A small model that predicts nearness at each pixel, trained from scratch.
Model: 64-pixel images, widths [96, 192, 288, 384].
Rows from block 2 of a small model that predicts nearness at each pixel, named by matrix and row number. Rows with one number belong to one channel. Each number is 500 + 50 x the weight over its row's rms, rounded and kept within 0 to 999. All counts start at 0. Numbers have three digits each.
After each channel's rows are labels from the 100 images, of 14848, where the channel reaches its highest value: "patch colour" is the nearest of a few named colours to the mean colour under the peak. Only what is clearly more common there than usual is listed. The data: rendered rooms with furniture.
# convs1: 3x3 conv (model.enc.2.0.convs.1.weight, 144x144x3x3, each kernel summed), inputs 0-143
# convs2: expand pointwise conv (model.enc.2.0.convs.2.weight, 288x144x1x1, transposed), outputs 0-143

convs1.62:440392507503471471508493496430536472550591549499517511465481482495512516461464581559490548430421549493472512500575542540417530502476433596545530570499489511454475535435550526401520399484503469481540406494592477562553518558511444512452451530470496579538514469490560469373584499464512562462594464410512428554492492469571418544446526514584507523529510489473535527571561477551502591480386559525472510606604551476514559527513488468472590
convs2.62:529521524520543546481489514508464485428432560380453500540540512512520405530410441518466510539530443415523413563457543464524482419484534586547451445474535502470450452532486587470400463522599491491502714521401460530520488608503549474512483538416485512578559418537492521459528564395488455482478499518490543351454493514479573465441520484507496558535498485488497450531469487434514545514540414566463505440483590529474517489496451468500480
patch colour: black

convs1.99:392483514502551458601407525478498585434500488472441488471510519535351552457480503406446411573394567434530500478442506435483550488446502439413527502490425454429480501480461485506496400540504451540463519465476467516434509539494443534483561519575554470463510497443549512453588459459440476490448557466521483520501432530475506504507440405511587485495506442459453625516447545461497530461455425427459509458606483518571563426464413470527477
convs2.99:570565463547534499556411533563515519502492470569436508515559509534537554504495574487462526492426489593609569512454487447517515485492480604561527428539579493448454489529501455578478495562433518464544497560546518558508574518509487504550486474549581543519463512463447565536424551475467491593500440490542475598481500474529556491446486459538464499554507448509441395538539491451400445499540507582468545457525418604525553411495530469559570
patch colour: black

convs1.13:659515550582505476530490464444497514490505535434480537426517430502677528560495533423436439529450465504440490498511513494503529513502409454532511550507500374465509422517458457493570517531531437508606537504584534513471452541431561485527494539523499410499537477554512492526557490533553481565508501539561436502469535510511491551370463500556451549397525491500520492513459494470569600577565450626518529454408445481447535543558503514457484
convs2.13:572577487491475529493498497481541535512552441515606464472545451577501514512541421481495557504604511420478446569459327463492605513565519500493511612507433479561525498452438499430493509419506632595498469507531434480474501497522523476487500465516425473472469513442495479525492501472576489567511542473453551380536670575449451524500437536516569504486517562367484539448506498524549483557477469512441556504397471545473505495595527478544589
patch colour: black

convs1.65:594534508634485479519502490454463567421484491472450548458493463446544581564549419498450469558564515538499483486562536454526455429508377536448509516427452524467427497469499473436523524450494557506452545505531574506485449491451570464442512547577497449493577602536448493622488563432586503446466529535511556524491469464545447503548458536483489487463510503409488477457493629519476491470521427496574443321507530550496488411447561510535491
convs2.65:493436490459562680559603533484471560572523508501480496529492582530506419514522448551447563550471491436503486445556387540656474536483478524488480662495548512499408505494528527460490507552540455588469515443438520499515544466545477496560494613455501487490482469543519505550499544486481510511467535529610550493441626558426421488520527591543518462535546563538492541425558489532470447556441527501513577480509547509506524417559488537489492
patch colour: black

convs1.114:454445547508534511471456522465484535514451418503490543474515467527422517479436505527501474514484537497380508541547534496573530403421503481505434497509468552446447535447498448476481415417623488520506511472462539523507592556497396452447574434539557485443416410533438464466476547452512474480492424396455526362419440540455555469498458410434496535495417483475508485492514433464492461469415402574447509491579535483474504538502406609500500
convs2.114:431513490466519469455555477603573493481476524450486483506515460444421414539504448546602620522455515458551504571511460495532583432419501558494540544517556525498473634544525632512487516482454493578564550491473530540536481483431538544550473409468494445443498523570453473498451480536486549491553555636405533507483464438521524499483492406467501452590490484501576426420516418491455528551453551441490495425430622486482531560454491519500512
patch colour: grey

convs1.137:583452469566457494508515510447635454465573594416575504465490453464561474474514481466473436492455514513553497508468533505495510512477490429516536586478487464473475425590448511485569398441573444555440454587523455502530512422433453488467457539531479477507550496535470493464494540504444534395508604493536443418498590507371602542438519563452474445410465389531518536513434494456464486494492486573539513553514463475460462457641528511488508
convs2.137:486445604439548464561501521391480465509478489537475499506546468513397434446505384472508511488567514500472465404520420481447540441472490480464511413567549468406549512486457512467478522449537465531492467534505465496442511528545425456481486456512545511565557511585506554457405483448530436474599464486418492519524551467531485455487493485457424453507401520407484513541517433560507576541422422505516403517517604451456451437414486606473414
patch colour: black

convs1.82:551494551535495500531520432507470473492454564516514521430541434562448528481594438426471608501494519507554501489507506435476489399394603511448454489380506489476459425377499541511502435484508384586521470555511518558444506580512459465509394530431593489456545539455581454444453484535459426565509520583499442525438476526530444502544485450537592489459425397496512550493529537492474480439526507449504429521621474466484540468470429479470498
convs2.82:455599414514553537473401398493527557459486554510567499440459472550483532481554538509595520520515506580433452509570510424487431528480396483437443459504409459468474455393405499495400522551528482523524403509408535445525530542466490555600478539512468476413585482498476480516431507482431538465522585482517485484623531464492487516607575470426473528508567525443405522550556495619562533468494522475477535537455515486478525428470600489564491
patch colour: black

convs1.122:450487509496508479561550478490519552451481478518549541507553380536535518456576547606407541479491496549530484506529474502534471503523600557552537509465537596452531502530533547494488556462476526498553553602567520598528492460628523543572524543512495478542588502451488538506476474540521520562490491590432545514485461467502606460568544542466461481617432381470618485585465545466503537445510465506471542653534572435480549479461566508535542
convs2.122:424568466617516486528445514478514469581443548558438415562472561534534497506518533608533424532432503533518461494504508409533453558454461427641485518448491455452455435489520543553524513540495378530532456583440557484522563415517469487553475527481572497499469468549441470393433539482523521560519450491499436542496477471504522453495486499515429543488479517472481510512479485545550547531435599355557498462524474569502445497487518462470502
patch colour: black

convs1.2:460509473448498483539494520449596446533567535544466501519464498497580453468510394507544468545551433514562512523497434559464414552488454451527451528540420467412480499494566545630528606518531546643553409549457517504453455411509598561563460457479510569518547509522457542508436486576538556485518480545603472536498527462539505507453487478540583532444548571476520492543419584549464526407551613507438501566475570530474465471509540459505467
convs2.2:548471507479545490547499532504537547428551464462505493453421508552505459518481566410538482426534438492492546484508515479492539462509456511391506526457468495514410363525540578516432527475529493451489601518534511564486422524496419523540521540532433544452515496434513471451505564580419483472379502480500655432573390549549523472527514503531535553474502597458500554528417583514585489423501408489502516426512490430475540484521513507517498
patch colour: black

convs1.5:519528449482491533509413512550523536528501535484538445510508557581412489651543581486609495483500480474498519543476535439448504463451467416418514475460466501483491495469496526538530484503476498479475462458571538391537520497579495421481552532461495547474461500482533520300482462411432580488551464497653523451473463501390525470507567480421480464517477480486546507588488586506496503585489541510445519601490485501588521504514469582538588
convs2.5:518529567492485542511570469439481503559527542561562453475461432501637531505622622406428570493488531605497537556494484479441517493475430481459395554486544553481342650519537469545543501470486503481500464494466485488571471417472497408368491475554516514482513516527511473517523429639466517441514490393555560416504461433521469483503458502560519515422471468543514498554479437556474492463457510530591577557492451501480552516443511602449528
patch colour: black

convs1.110:499439473486437444373465423410546523500508508448499501441512498455476452455589531487575515562584435482526514527521580519527508557551465446554519440497416497514421499467470392452521536522501491525458544454615510519485485446445608492485501526441525480492536391609480489508528497521438437426467459405433488447462506492474485513529561386469492488487421551510455464513625609459523486548553529564451532503468473407556509550450481590551455
convs2.110:463581409431553382543557457532456589532494398498594542590495493492531469513517559572449532467530469479496558444479496540535453438543500513501499517490458558498520505520526527513387412475507445517600498600589408502466453469534438484411507536480547469575526515441634466537541486559511511522423420545502557513475627485538465569465483529507518508432573533473575532418387458479494459436517541548496489545616466503576490504518504487593518
patch colour: grey

convs1.18:487495476503513466474448473611494607558415495591477545511478481554480547606571539471477459450412532559449474435510503587493533466529439455500521509503483497422513475348521468544499460414555438554551427488436532474514539473505412519426494456521480605499448558518462510438487478519464515419564472433530487384452408592472438496515528558538522460537559429466534492518549500540546427481512453504534532464524461565486406494489474623561438
convs2.18:443387478497508477480547558470563487583425477449405508508424486447477460508561512520566475437471476426507481518547466510598509444521545447483559516497489474543537537524593509502448480433454455574484544516512539511515468471563507454511533428523483500465488557600683405432513509418373513552582307594524515508425489483512468505490469547611497442499524516500583464476506471458536513592451518522469516504430531481459461468504505522431426
patch colour: black

convs1.132:428591564488538493429481532510460589509499460476532494568453533591525511542485416453595527505517465528552523521456468465482406567548436501467530414484515418551521465501464521508511529572513554539445528466516556481431475413506524472415492474472428479600514505527528502524518473481540530565412431621478564520593477436534436504503511490420408412458479544584458493479429451497581429427528425579524521453396520553590489514450546589495493
convs2.132:538523589439519648464489452493540517448504456525423490487469528530585539501630465522481437528572518574503489483551489578450503541478485472557561585458490441492524540458461563559416512467480472614406470577434502519479488503448428402450497459518461533436437587496617530521456515489452480550568443548498564407514651521557522525448454530499476467543394499524528560585528533450394519547482508462499582442500488497498492522517557494448484
patch colour: black